From a checkpoint of a small image classifier: held-out accuracy 100%.
Rows from block 17 of a small image classifier, named by matrix and row number. Each number is 50 + 12 x the weight over its row's rms, rounded and kept within 0 to 99. All counts start at 0.
After each channel's rows are labels from the 100 images, of 14976, where the channel reaches its highest value: "colour at peak" is the nearest of a few named colours to the mean colour under the peak; "place" is the part of the image that holds the peak. Only what is clearly more common there than usual is listed. The data: cartoon faces.
# conv1: bottleneck pointwise conv (model.blocks.18.conv1.weight, 128x480x1x1), inputs 320-479

conv1.72:47 43 65 63 43 43 51 57 67 49 54 59 47 63 67 46 27 42 48 37 48 51 36 48 38 52 52 56 46 28 61 50 60 38 47 35 46 48 47 28 44 40 37 39 34 59 52 53 80 44 49 64 35 44 41 56 13 34 61 60 58 57 60 46 60 32 39 29 45 50 48 42 51 55 46 47 38 32 29 59 57 27 37 76 53 50 54 43 26 38 49 28 67 47 43 39 61 53 45 42 74 39 47 64 53 62 63 54 46 26 47 45 55 37 52 40 57 37 57 63 37 63 32 43 45 36 42 43 33 44 53 50 41 27 57 54 51 52 67 59 44 52 38 34 54 46 41 52 40 59 52 43 26 36 58 59 38 38 41 46
colour at peak: pink
place: centre

conv1.64:73 53 50 29 35 51 53 66 44 42 63 52 66 45 29 57 48 58 69 48 62 54 45 50 46 50 46 46 64 78 34 49 62 35 49 60 65 45 30 54 48 54 69 48 55 46 44 52 44 54 73 67 61 49 38 53 45 54 45 39 54 57 54 43 49 56 56 74 50 91 45 37 53 27 49 42 39 41 42 44 50 38 44 43 41 49 52 36 39 47 51 34 46 84 57 51 69 65 52 51 57 52 55 54 50 62 34 62 55 57 54 64 51 48 55 58 48 43 43 34 50 48 56 51 52 45 45 60 51 60 38 52 54 39 67 36 56 37 55 80 51 42 16 70 56 44 32 51 44 34 64 46 57 54 56 56 46 32 24 37
colour at peak: orange
place: centre; bottom centre

conv1.73:36 52 39 44 46 20 53 63 51 55 77 55 49 48 59 65 54 50 43 51 49 33 46 22 56 60 54 58 68 44 58 51 43 60 65 44 58 48 63 56 42 55 59 65 50 31 52 33 46 45 23 36 50 44 45 31 27 56 50 48 59 38 28 36 68 75 50 32 39 50 43 21 31 39 41 42 49 46 72 42 50 36 59 33 56 33 64 43 40 63 49 43 74 38 49 58 69 49 87 58 64 37 52 69 49 68 82 71 46 60 36 30 37 74 59 51 69 46 56 58 65 72 53 86 37 51 58 57 43 44 41 62 43 53 62 63 84 55 53 57 61 24 47 37 50 47 33 81 46 41 75 53 70 52 45 42 50 98 55 63
colour at peak: pink
place: centre

conv1.77:29 35 30 33 55 57 70 63 63 21 43 55 35 38 69 38 55 40 42 40 41 59 58 50 47 34 64 66 51 37 63 44 36 60 49 59 65 50 42 33 49 39 50 53 57 60 58 31 53 32 54 41 31 51 58 59 46 49 59 49 39 44 58 47 62 39 46 60 55 34 46 48 48 50 49 43 73 41 88 61 42 51 43 40 79 33 55 50 43 58 48 60 57 53 64 50 38 50 36 36 84 53 17 63 55 48 66 82 37 46 44 50 55 65 61 31 57 81 42 33 39 50 46 46 73 52 38 67 64 51 51 53 33 57 67 47 59 51 24 74 59 38 51 63 56 63 46 62 61 69 54 58 60 33 46 78 55 49 51 51
colour at peak: orange
place: centre

conv1.12:40 72 52 50 73 42 39 43 57 54 55 41 47 80 50 54 54 56 55 15 39 46 51 53 58 47 59 56 50 51 65 57 50 44 47 70 53 67 36 51 42 64 48 38 55 47 59 60 32 47 49 65 65 47 54 34 45 37 43 44 52 48 52 38 38 42 75 66 40 24 50 50 56 23 50 47 71 67 42 59 28 62 58 51 52 45 37 43 67 45 40 46 59 52 49 44 70 43 57 71 55 48 39 53 63 57 57 55 27 45 46 57 27 34 49 56 61 51 57 62 80 63 74 57 40 71 24 43 54 47 47 69 45 48 41 45 30 53 60 55 79 32 64 45 63 60 23 46 51 59 55 68 52 38 43 37 63 52 38 38
colour at peak: orange
place: centre

conv1.98:43 50 63 78 43 56 46 35 40 56 49 44 53 41 74 51 58 38 36 78 51 52 55 61 46 26 47 30 53 71 63 41 27 42 48 69 62 62 10 55 44 56 51 48 58 56 70 38 34 65 49 35 67 62 54 51 56 36 40 54 28 57 66 49 45 50 44 47 39 49 31 54 63 41 58 51 43 43 47 42 65 40 27 56 39 59 54 86 57 54 37 51 51 45 45 50 60 35 46 45 28 50 36 45 35 43 32 50 41 38 55 51 58 52 55 49 38 40 45 28 54 57 42 49 47 48 48 82 47 60 39 33 68 49 46 47 29 62 63 61 50 53 42 43 43 51 49 59 42 64 31 49 28 35 33 62 70 42 45 46
colour at peak: cyan
place: centre

conv1.49:35 58 47 65 70 50 32 62 59 47 55 48 51 32 27 34 74 40 34 49 36 60 35 58 84 55 78 61 30 45 70 41 34 71 50 51 77 55 56 50 67 34 54 62 76 39 45 33 44 34 36 61 74 32 45 51 35 61 51 51 76 93 31 55 24 50 29 43 44 54 36 48 46 65 66 44 49 46 43 55 47 41 39 50 41 37 44 67 68 54 42 48 46 50 33 49 39 60 53 42 53 41 42 36 58 64 71 46 37 51 62 57 58 64 34 52 52 75 48 46 48 55 51 44 49 44 47 56 43 35 48 54 50 38 57 38 53 48 59 55 62 32 56 42 57 75 37 54 30 61 52 57 57 59 60 67 55 48 36 12
colour at peak: cyan
place: centre

conv1.84:46 59 50 51 30 63 59 38 55 52 47 78 53 73 53 51 56 54 46 51 55 81 55 45 37 42 32 58 43 38 26 59 63 21 39 56 46 51 59 52 67 37 27 68 45 70 64 80 48 50 43 64 49 55 65 42 49 70 28 46 57 67 42 58 65 49 66 36 57 42 36 56 67 46 37 36 38 55 57 52 67 63 51 62 49 47 23 66 47 15 45 45 59 48 70 54 52 62 71 64 43 20 42 53 55 55 75 62 37 52 38 62 39 75 42 45 62 60 61 50 47 66 35 57 30 41 47 59 66 56 41 48 52 38 31 71 46 39 63 25 54 31 52 31 35 71 32 69 32 55 54 68 35 54 45 48 43 66 50 52
colour at peak: grey
place: bottom centre

conv1.65:58 67 43 52 47 34 52 48 60 57 39 62 51 43 60 48 80 43 48 51 43 53 45 50 34 40 58 31 48 45 51 65 50 49 46 41 57 50 51 74 41 27 43 52 65 31 64 37 25 29 50 47 62 42 52 26 55 35 50 64 54 58 66 80 34 62 60 46 50 43 38 51 31 48 46 33 58 57 36 26 27 36 69 57 62 40 62 35 38 64 41 53 22 48 44 41 48 66 50 62 51 36 49 51 47 31 52 41 48 36 49 23 43 38 62 73 34 52 79 43 41 17 40 50 56 70 45 56 54 43 54 48 42 95 48 56 51 49 29 34 74 46 55 49 46 46 68 56 43 53 34 34 45 49 66 48 64 41 59 40
colour at peak: cyan
place: centre

conv1.9:33 69 61 54 54 74 47 39 28 48 49 43 45 57 55 51 43 66 24 50 46 88 61 32 28 57 31 46 51 46 49 18 77 61 44 21 49 42 43 54 45 55 63 37 61 53 31 34 50 58 37 47 54 67 62 65 64 31 72 49 55 66 47 52 50 71 44 61 61 44 33 41 63 54 58 48 66 57 59 58 40 38 43 46 61 43 48 44 57 53 31 65 38 46 34 45 76 56 46 55 60 60 68 48 51 19 61 54 33 48 45 56 68 56 64 65 28 62 46 25 43 51 57 47 45 67 47 50 66 40 53 57 59 47 55 54 70 56 48 61 56 63 24 56 44 73 62 43 47 46 80 56 49 53 37 68 56 53 45 52
colour at peak: grey
place: bottom centre

conv1.56:57 44 42 59 32 52 57 29 88 33 58 40 56 39 43 49 64 44 43 36 43 41 74 40 46 50 58 69 50 50 36 30 40 63 46 21 54 47 50 55 23 57 37 49 45 33 56 39 36 36 45 36 25 58 67 40 35 43 39 46 30 51 44 45 65 48 47 68 47 60 50 45 54 58 54 60 72 43 65 58 43 59 42 61 67 63 69 37 45 67 59 65 44 62 40 56 59 49 72 37 69 48 60 46 42 35 50 64 52 38 60 36 64 43 57 33 54 72 35 48 16 53 38 56 65 50 66 33 52 44 54 48 63 57 53 38 39 30 38 61 54 37 56 60 42 59 47 50 57 50 58 61 33 61 56 63 45 81 56 84
colour at peak: grey
place: bottom centre; centre

conv1.85:42 62 60 62 58 54 45 33 25 49 76 37 40 42 57 30 49 45 57 56 43 46 54 58 49 51 51 72 30 40 59 51 61 74 24 59 34 63 27 45 38 41 58 87 52 56 43 60 76 55 46 41 46 45 56 52 57 29 44 76 60 65 39 46 43 45 61 34 27 55 60 58 48 61 63 70 64 53 46 39 52 49 38 29 59 55 40 53 55 49 41 30 61 61 48 42 66 40 57 50 41 33 64 64 92 45 49 36 41 52 28 47 54 15 76 60 42 44 46 77 53 36 24 44 49 57 58 35 32 74 32 39 42 43 50 68 27 55 52 52 46 45 48 40 60 55 52 53 52 41 41 38 51 61 53 42 58 35 43 50
colour at peak: cyan
place: centre

conv1.122:53 42 55 45 40 88 58 71 55 56 49 70 64 48 29 42 56 52 71 75 70 37 35 59 34 40 52 59 75 44 64 41 68 37 67 40 64 49 49 59 30 56 66 55 54 35 37 36 35 56 73 43 47 46 41 49 33 35 45 71 43 46 52 52 53 39 27 37 36 45 70 68 49 28 44 34 48 49 39 55 39 64 39 57 66 51 57 46 37 41 25 17 44 38 34 43 39 68 45 51 43 34 46 66 41 55 73 60 44 59 61 15 44 33 43 32 72 44 51 61 42 53 40 50 45 57 30 44 58 70 75 15 60 44 30 48 65 45 64 41 38 61 72 65 52 64 63 53 83 75 45 37 77 39 64 51 28 65 56 64
colour at peak: brown
place: bottom centre

conv1.80:50 75 44 47 56 56 43 50 40 62 49 62 35 49 43 52 49 55 40 60 30 46 46 54 42 55 67 41 65 57 30 44 50 58 42 74 48 52 25 49 38 82 32 48 59 58 35 56 59 55 49 54 69 55 68 63 42 41 41 41 40 47 55 30 60 45 43 54 66 62 35 46 36 31 46 56 39 13 61 36 54 40 47 70 59 57 57 41 54 31 48 55 55 47 38 58 30 53 52 54 52 21 64 64 50 40 63 60 52 65 58 54 54 43 41 56 45 57 47 50 61 47 66 50 57 52 51 39 47 50 60 82 31 31 52 36 39 44 37 60 36 48 44 32 39 47 43 42 59 61 41 45 36 45 57 55 89 53 35 47
colour at peak: orange
place: centre

conv1.99:37 45 47 55 51 65 53 43 30 62 55 44 73 56 38 47 20 33 31 24 27 40 54 58 54 74 49 77 37 52 56 45 41 10 61 58 74 60 47 78 56 73 61 36 45 58 49 84 42 44 55 49 49 49 36 48 50 41 28 52 50 33 51 46 49 51 47 44 52 49 31 52 77 67 56 68 38 51 49 43 25 78 49 49 41 42 59 59 42 62 53 68 56 59 35 50 61 42 48 59 42 33 40 62 55 37 48 47 46 58 68 55 51 52 38 46 54 57 56 43 35 59 65 47 42 47 46 53 39 42 66 49 31 39 37 32 46 34 43 59 20 30 35 53 28 71 41 46 59 40 49 51 30 38 41 42 45 68 55 46
colour at peak: orange
place: centre; bottom centre

conv1.44:51 52 44 52 30 59 49 61 49 28 41 51 66 43 44 49 52 60 34 66 57 72 43 45 49 53 63 42 51 64 48 27 56 46 49 45 49 67 32 53 54 40 34 44 42 60 45 47 39 55 50 44 39 60 44 55 63 43 54 46 46 36 41 33 40 71 38 41 30 40 25 49 40 30 38 43 44 40 39 43 61 56 78 46 62 43 48 63 24 52 61 40 47 39 58 57 49 41 44 21 54 32 48 57 95 75 47 33 45 50 66 52 24 56 41 65 64 52 68 41 33 75 54 36 65 53 31 57 55 33 67 45 50 70 25 47 61 52 66 63 50 41 42 30 34 48 54 19 40 40 59 43 74 48 56 52 56 49 46 53
colour at peak: cyan
place: centre

conv1.57:48 63 21 56 47 47 66 42 55 55 59 58 58 47 62 34 52 53 50 48 55 52 72 48 31 64 26 31 52 49 50 48 46 21 41 28 38 51 50 46 64 54 53 43 55 58 50 46 43 63 46 42 52 66 47 30 53 69 51 54 43 47 57 39 44 46 46 53 67 51 37 33 62 61 26 43 48 50 48 40 70 47 46 60 33 69 63 59 52 56 34 39 49 29 37 75 35 87 55 68 60 52 61 60 71 47 51 54 54 52 59 60 42 55 52 56 59 40 64 48 35 55 65 70 31 11 48 50 45 34 61 55 65 59 72 62 47 57 67 44 52 58 61 73 58 29 50 62 46 51 50 62 31 76 41 56 25 40 45 57
colour at peak: grey
place: bottom centre; centre

conv1.90:64 39 52 56 51 63 25 33 58 61 51 44 35 55 61 57 36 41 34 37 44 69 57 33 66 33 46 32 40 66 53 57 42 60 45 65 58 57 70 42 36 64 44 51 37 45 47 49 27 45 54 48 49 63 52 66 51 64 54 43 69 45 64 61 59 54 46 35 40 28 37 42 48 40 24 61 59 68 37 53 60 52 42 62 32 50 39 57 73 46 59 53 61 45 51 36 58 49 41 78 17 32 57 39 56 68 53 48 57 55 64 40 55 46 42 44 54 59 35 30 88 58 55 55 51 49 55 61 58 53 38 73 54 55 72 56 50 40 50 51 68 35 38 53 52 45 54 70 37 51 60 49 31 57 60 58 62 66 35 63
colour at peak: brown
place: centre; bottom centre

conv1.26:49 54 51 58 48 41 58 58 46 53 39 53 58 58 69 40 38 45 66 56 46 66 60 27 54 49 31 62 59 43 59 48 47 62 29 46 50 51 47 27 47 60 29 39 71 46 59 54 49 49 54 45 45 63 49 53 37 46 42 43 38 48 53 29 66 31 60 57 30 64 36 46 53 34 38 56 16 55 65 49 37 46 59 68 59 50 51 53 43 43 43 67 54 37 70 49 57 52 38 39 39 58 35 51 61 55 52 51 24 65 51 55 64 23 51 24 49 60 66 38 58 82 51 49 50 73 65 55 60 72 31 50 56 60 52 51 33 67 56 34 25 54 35 43 44 57 82 40 53 37 54 50 40 36 66 63 60 66 42 45
colour at peak: cyan
place: centre

conv1.41:51 51 68 43 54 61 48 30 37 47 33 42 50 73 40 62 68 39 37 24 16 66 39 61 54 61 45 56 37 46 50 48 60 28 57 52 68 43 44 32 49 60 68 62 69 56 43 30 51 53 48 62 67 46 41 68 75 46 59 51 59 40 62 30 48 52 64 58 56 41 61 36 44 50 44 51 55 43 45 44 49 34 29 56 52 44 51 52 61 51 49 69 48 40 37 37 46 39 51 57 79 18 51 45 72 60 56 61 35 41 39 62 58 67 53 44 35 50 49 36 49 59 30 46 60 60 52 56 54 70 66 59 47 34 50 48 46 50 63 63 56 29 51 46 72 60 69 46 59 38 44 60 51 53 51 53 58 41 45 64
colour at peak: grey
place: bottom centre